{
  "vocab_size": 33,
  "encoder_activation": "gelu",
  "encoder_parallel_block": false,
  "encoder_inner_norm": false,
  "encoder_moe": "top_k",
  "encoder_experts_per_token": 2,
  "encoder_layers": 8,
  "encoder_positions": "learned",
  "text_encoder_norm_position": "pre",
  "beta1": 0.95
}
Rows from block 3 of the text encoder, named by matrix and row number. Rows with one number belong to one attention dimension. Each number is 128 + 32 x the weight over its row's rms, rounded and kept within 0 to 255. All counts start at 0. Numbers have three digits each. After the name is the row's rms in percent of the matrix's.
# v: attention value (text_encoder.blocks.3.attn.v.weight, 240x256), inputs 129-171
# proj: attention output (text_encoder.blocks.3.attn.proj.weight, 256x240, transposed), outputs 129-171
v.31 207:116075090165114153083082137085156171127135100150148111129135129084146089191060163183082106121138096068103148123118101112126094202
proj.31 210:151183146104088118130143118093173170167116201163133105163148096139153142123141118160171107046140149113138162073137114114167149109
v.32 189:165156179071088111186152098154148122083090132127091121139113168185078165075163102067201123098099139152139073108179108112115171108
proj.32 208:062077097138164140128136091155089105100081089079127132102109102114119138117116123095119120227101127134117114156102133130088077138
v.33 040:147149185147096152103155102142109161123091155141104110107139150142109122108148091166112100146126152117120124126145098142095209152
proj.33 032:148108055104133142177101164105158127122164127141101165187084092152155161082160112119085094093132127132112114112141132116127193123
v.34 061:159142123106087088147158104144130123108162107153138069135140133193103130099121167093141144099132133152098085071147140117147089094
proj.34 083:098095084133185121155139135149099119117161072109144082112136092121101135168050127113098140207136123166068126130122191119090079145
v.35 199:133199157099135093166149085135110119143088176094104137095120163166128170079162077074177123099070139152163131110118130138159130089
proj.35 196:127082121091153140146113158195126132072114090118152113116113154102138133098103123122132121232079120125104104170125120138118139114
v.36 053:088125111152178128102104133117086141182123176123126118120096151107169107125060030160114090153144177095142182149116168135114147183
proj.36 070:201143158104090137137090182128167155108160167170125171171102161158148137094176122153130129067119102114152114122151076129154212120
v.37 053:125136094130211093142102188098103145145134106101170131117123142145108132170134152153125113111109070160132134135091157123150104117
proj.37 050:120148224157086138064135059123116161133110132126115177092161200123094103152117146121163166133147123094156132145125106149128074136
v.38 193:122198149101142099151127070121111123139085176103097133097113172159123156084140072085183112096071145153149146102118123123159116103
proj.38 193:135085123083151141151109163194135141071108100125157107120109150104142136088105118130140113225073122121106108162128112135124149112
v.39 031:128120112147094135145138187119163113142171108087165191091079117095084162117095157143112129098159131153171095186057083086142086123
proj.39 024:087099099099089127151135142068103093150110094140163000124109123051084106142091135160136109161090128104073120115157127127122088170
v.40 192:179080141096081138163116149142178144045137061164126115163128147167089124154134161108138122118151100109108049128193086103092163168
proj.40 206:059125102163125126111172048081092108160084140094101136118133063133111140148146126098127129114154152131121147104111154115105066144
v.41 172:165138150088093116158105083114153155089090132137098117119109196173102158121116109082171099077097123108105104091158077103131133162
proj.41 181:083103112083146134146137105162120144103059132109147104132114080113143156093120110125162101194079142125111130128110118120119107112
v.42 217:181066134112091149145130171152164129058149063167139125171139118157089113162139167133110138134163102109104057133183114114080170153
proj.42 206:064135112177123122105172052072088101172111136098092151121143076143104130169147135099115146094173145137130143106114163118103066148
v.43 239:078187128153173106108140101127076110198111186084124138088132116104160141089137095125137131137095154158159194136066161151175097071
proj.43 226:194115142091139133147089202184158144085166106153153116127118198114142116104108129147125128161096109123120108161149109142146187110
v.44 034:066084049063147096143135125079102087136171098075148139115146114121088124073071135143079107108154158109067101144157132072120070107
proj.44 021:090154137150081065096167114107097121113100109131196135129145105107087125155123153141136206198098070099114092150139124161100116134
v.45 228:088184127154178110112154111134079107201122184079123146096128104107156142083153095123137140144105166166161191136065163156171108064
proj.45 218:189113137104139136141089202176150133091173097147149122121119202115135109111107134141113133161106107128122105165146116145140182117
v.46 202:104070094152113154072092133082149157129154112150143112131134123080142086195055168187079111135156098079087147128115118112113087192
proj.46 200:153188149122098112128132126083168164170124195163132116162141098148146137125148120163160112033145139120151159077133112114166155117
v.47 239:134056104152104158089090146096159165110148092166143110147126127085130096197074172175093108127158094069094129129138103116107112200
proj.47 214:128182144131093116120146098077156154178113194153125119158148081146140141137145122153158114040154146120149161073128119112153125126
v.48 041:106174134096159097094177141139105135093109108118121108130141128128167188147098105158171129186094152114144155153152227179152039108
proj.48 069:205103076152141138146082139089136127100154097120135072090088148131104121179074117115100072099114101104068123096163117137128076193
v.49 095:159106154077090149134099108131148093075152097149121125117088151145094152148143102114172102131170148119093102103197096162086186135
proj.49 121:094146140167122184091157170167088112148140143159158179141148090182116127148118135107087201136145068153182114118086139127052116156
v.50 160:133137096136167109119154133130158179189082163114144123143152117109154096082114193178104144128083120123159135187070131064159104112
proj.50 180:127142137092124058158109049095153150127074128067109113103095147074136127079144112130194048148123217125110143153155098127194122077
v.51 061:125135125093113118130091075091173112097102065101157134111100131114145162123157106121176088123131151089070170110163092139140145091
proj.51 059:153167148136097188110145192184127126145149149157197134130131117169110136140080123078094177139151088161158122109113122128053131166
v.52 104:092131083169169126121147138099132168185099176117122137129162113085176073118113171145077146138090112138147162165040168094155072132
proj.52 127:164121130075142065179104092104180165112110135105112079134121163075151134082134118175196048125104195106101147139163109127211154090
v.53 049:195183168173149095092104167171121170128143147180182126119096137157128135121105093163122151089112092099133161134175065127178200134
proj.53 034:183129070136130150153103192120132103121160104126150114059104121138099146177121125096051159085130092161079133080139155131101112174
v.54 045:151176108098203133117109171208125191115153104185168117111119104200114113127072123143142166148090049128166144080115114128158127131
proj.54 046:151144072154146106119109174086093083120155080115121090093135129132107131179127112088070113101118079140102117084132140140126083139
v.55 056:150112176136102143145119081055163142137121180150114094154134147140172126167125129147187109126149180165142127113161136154110128142
proj.55 055:193117118123122182128100104150191188119120158151144127123107165161128131115025130137137087118145111105117141148138105125109159173
v.56 032:144126134089114110080101139164141107133160108129116114128129146169110104129132122104100156120155160103037168143105174118172104148
proj.56 026:049133160140122094119090157125072087151111107108178181125126077100105144119165124150156178186129105129092133132084139125137119063
v.57 079:116094078111068147128089103080146092140150079124105132109100137111124105130133127071120060135153170125068121119143098141102132130
proj.57 084:126158160101122162137164161194141157146124187167175140169164113148145136076114131140146171153124114153187131129092120119094167128
v.58 161:135115177102094133142122152152103068067161098135127128116110115158097169158161077102170116134175135134117085075201115186097156124
proj.58 176:108112118188130194078151183150074086134177112170130164141154108186110122194124146106050219118150044141144107114101169133049110177
v.59 194:144108165088085135138113142140121088058164085150114127115093138164092161155152079099166118135173133129100087078203109175084172140
proj.59 203:091121122185122201076155169148074089139159122166134170139150094169110124185126144103057212118148047138151111111088153123052106171
v.60 120:148117177106084132143105132144122080062146087138128139122102135163086176149150072102191103132171145134110083077211098181090168131
proj.60 141:101119121182115200079148172152083089137155116161138168130136097180104126177118142092054206123148054138145111113098152125046104175
v.61 076:154170192148179106112168140200100137114110138154170139142148106165124176109122130156142190147086105135199152129152158155139118094
proj.61 085:148106086175129115114091123069103083108144064092093118074082139129093118199118121091082091093141118113075121106167138142131080153
v.62 052:110110121154100113164101098104166117086125060087137122105127124086123143160169088101182072157129174128119103115147105175097090109
proj.62 048:152151133126081162117105174169149162157135144155190121138127126174106133118033126104109135158151101156146122125122118153065130188
v.63 061:168170160126187096111124106165127145120111144176178122143110158190143176102107085156145179116129122108152171138191100148152169114
proj.63 058:146142097163104152109111177125102073120157088110135140057091115190100122202106109045047129106166101171094121091139144139069076174
v.64 039:161138109179119142143161115145127133158108113131147135121102101081084128137145186085097152115141083185125124113108161107143151187
proj.64 034:068113151115140090139157087092119134138124146119079165170158121046146122078197135171180143137104166091179137143113125113165162072
v.65 085:101142097121145131110146142123141178182117185145128126145164123113149095111119187163064149118085117126159146181060158070160115145
proj.65 099:137129140092145059163115059092151151113092132089104103119118154073149128090158120155198058132109197113106140146154105124213143072
v.66 100:134140104128140122131152142137157190174092183145152117150148123145136120097106178180101159110111112113164122179088142070158130130
proj.66 112:109128129106131065152120044087134126119083114064091125098096138078136122097163117124177056140129211125098137151146109121189116074
v.67 043:114136092113118088132101076015143116145155122082067133168145116106139141130181097113149106094150151146106117135138176153093122131
proj.67 037:117122154106124145146159097153183167146095155120083117123127143089154126078140157141175111108165160108170138160132150125158185100
v.68 042:138129180184092100142150121100147113150118150105120166109145147131130169160155108155142097113136169153202123111187103130095115153
proj.68 032:165109118105111167153127108183175173121136153149143108123100150160141133127083146124117124087130153121121137139128118127126134180
v.69 080:136110097110075160116108088072141106121133090122106120114099141110115105156115117075134094148153156134056135103158101154088125127
proj.69 105:117151159113124157126155163186133155151126182168180150166163106166139136084116132144139183154126103151188128130092121124086156138
v.70 061:118135067134181126136140173171083158133133095118131146084098148161098114074142156109076165102084099099073106148100129108173135121
proj.70 055:058136133127126072142146156098075072137133093095097147120136080091120125135211118117123159157125149163126120106107163123143107083
v.71 065:166170153116171132108121145175110156099114143157167102150141133164130158124141101181163156136117097109187140145167105148141177111
proj.71 063:127141083165124129101110166104077067124157081100120141069105122182101118206110105050052120105158102163098117091133146145083059163
v.72 070:160131202126112114133122123174128114076147098129151136117129143151122194125152093124213136138154164117162102093205105200102147113
proj.72 083:122119109189098180069117164131088092143146102147150158113111111208091125187087135078048180127159069142123112118127148141047090192
v.73 139:147144120131152117124152136138158188182087164129154127160151109127142128074135167184102164117100128118170130177093127064154128128
proj.73 158:116131126113121067144106049085136120122078105060095126085080145074124125103151117108169052145132205122092136153154107126182110085
v.74 054:130139195118161116124164103195132135089118104139157124138120141162122179134116076134188109176097146132195162119169115171122095100
proj.74 057:185106086161112138117072161098130111117155081119157111080069139171088126192060114077070093105146093126074126097161121144093076204
v.75 049:128090112154103126130086100056160113163141092090156154085142152135137131146155123105113106096164177087119151113157041145084106129
proj.75 048:113159162099082156141153155191145145158125174141156153141151122144135131078100133112134161153158149168182129135102126131081160134
v.76 044:135102144136078143129099133090144125153143116090128162131104101093103080121156184128077149048159085131078102140111085072135187179
proj.76 066:043152176107129098122179111150105122153100159131112164169190102110156133080202145154164183158125154149186126153086139123141171062
v.77 054:188177153165172097121111138192134141132135159153168109147118153181124172128112082153145176123116092105176183124151109113154155133
proj.77 043:187138066149136146137096181109132098114161100124131109060103129148103138182115122101051135076127085147085130080145145140115103167
v.78 052:161138099166147118151093182157110124127142140161151175100108111147110105099159149174086183122110051093164128136084098098166192134
proj.78 050:053131155105134093130188130120099086141119121111087155137165092080141135113228135116135181122134162147162134127092156101134144074
v.79 079:061123077161135135118122111071107094137140062094091144080116149090151115171123112084115064124130132150057173106084142139130075116
proj.79 087:191140175079127145158122179181190192122152177186169083169160157113146147085109137178170148134092102114157133122131110134142194126
v.80 105:121133117144146133108171121123137168189103185132135143138158109113148103098109188175099166121092116132161157170057139080145107135
proj.80 123:149120127092142064170107080089160141115107121085103092109104158074145125100148119146180046127117199113092141138158110123200143090
v.81 060:080103175130064154109148095075156096131097117112084148117148132073140099117159102099161099153159204138166105131177124153080083123
proj.81 059:177111139117113169120112099165159184131124165167170108163114163155139128107051136151150103136119128099132133147142098125116139168
v.82 048:091089126190083102155137083085149064123150070083089125083125152109129107156158158074082079105126161135102138120110172147123075176
proj.82 036:136118174096104138157131105152181189136114177154145126169140135081141136044125150183188127150111152102166132156134110138144174117
v.83 067:154106100097098141119092100062163088101124101144101114121096154147140121131133095085147087122175179088072129122182097157110151110
proj.83 085:120157167129112174116159169190126140147127169160183156144145106172126135109110131115120190150142094158182123125096126123066149142
v.84 048:142092133173053133148123148150114147151109153120120207122091121074112087117166219121094123116138066123159091141093080100114209150
proj.84 060:037137163104140078128183108118102116157101145125102148170193098081158133090212145156168172140114157132177132145085137117145156076
v.85 050:127126152128179100137159079127169140087144105118143070144135152128155167156111094137173126154144164149150174127194138187135078082
proj.85 053:200118084159110145132062172119138132118151101128175107085079140185092127177036118091083086126142093136080123102158114147098093210
v.86 046:104156167114151128119155137172069119070104151111128113172160124091160142133096164155133139149096108172156117138111201154172102110
proj.86 056:158074100143149096126085092066137133102126090121107090122096145097120131156140138159134082109099124068067133136168118124188116139
v.87 051:160151166141138115118129107098127112136103162129130120146125146118135173137091051138203110172149169119168138115204143143124138116
proj.87 048:227092075127135184148090131134182167108147123146151092101081157150112134151048131113095083092133101096080143118155116115114121211
v.88 061:186133169115123126110118123165136137070133124144191111150109108139119183135174113162205133134162131107144125120186056158103191096
proj.88 076:088166131177116161078146166150062092155141123130155181111139101196106120183118125065072195135164080173163108117096144142045089154
v.89 065:089088087138065142165125081051140075126134114069092136107111145060112117133144152063105074125175167136050112125115115138090123145
proj.89 067:122128172086116135153148124174174186146109188158157130181159123100153139051128149177186154162114147121176137156107111118136200115
v.90 084:164150182082121131129156155200127169094125160163174112156141111192121153094138124178170174127146129130177082133192109128134197099
proj.90 088:068115091193122132080133094085061061136114081081103175086095096157098112190141124065067133124168126142105118132124145125082062149
v.91 169:119119141100091148135108123122105066072167085144091120106100142135110140174137076082146094145163142143081111076168133173096152134
proj.91 180:125123129162130197099153196163104123134168148193159143168168100177126130162112142140080210112132044132162117104095145126066132173
v.92 059:123137154133198100118136171207088163154119165154142103143154127162127144112080110173105170111107089157206140146103177112156151134
proj.92 059:117100095155149105114108087071101097100129071095076127092091131122119118180161120120105094098123143110066126127156144129164076109
v.93 064:143118153130129096143118086101147105070122054101146152090130159125115168133147077098184119149146150133082145098165112196129130112
proj.93 068:172132116140082191113107196172145140139152134165186120130103121174100138139043128094073153135145084141129125110133126134064132195
v.94 057:129117101136144160109151152150138165188111190166128128157147119122137109101123146181093193115115091109135141133088151053134144156
proj.94 059:100127126124175073135144069082105102111115114092073128120146140071151119134206125149167101109110165108116132138129127119193120066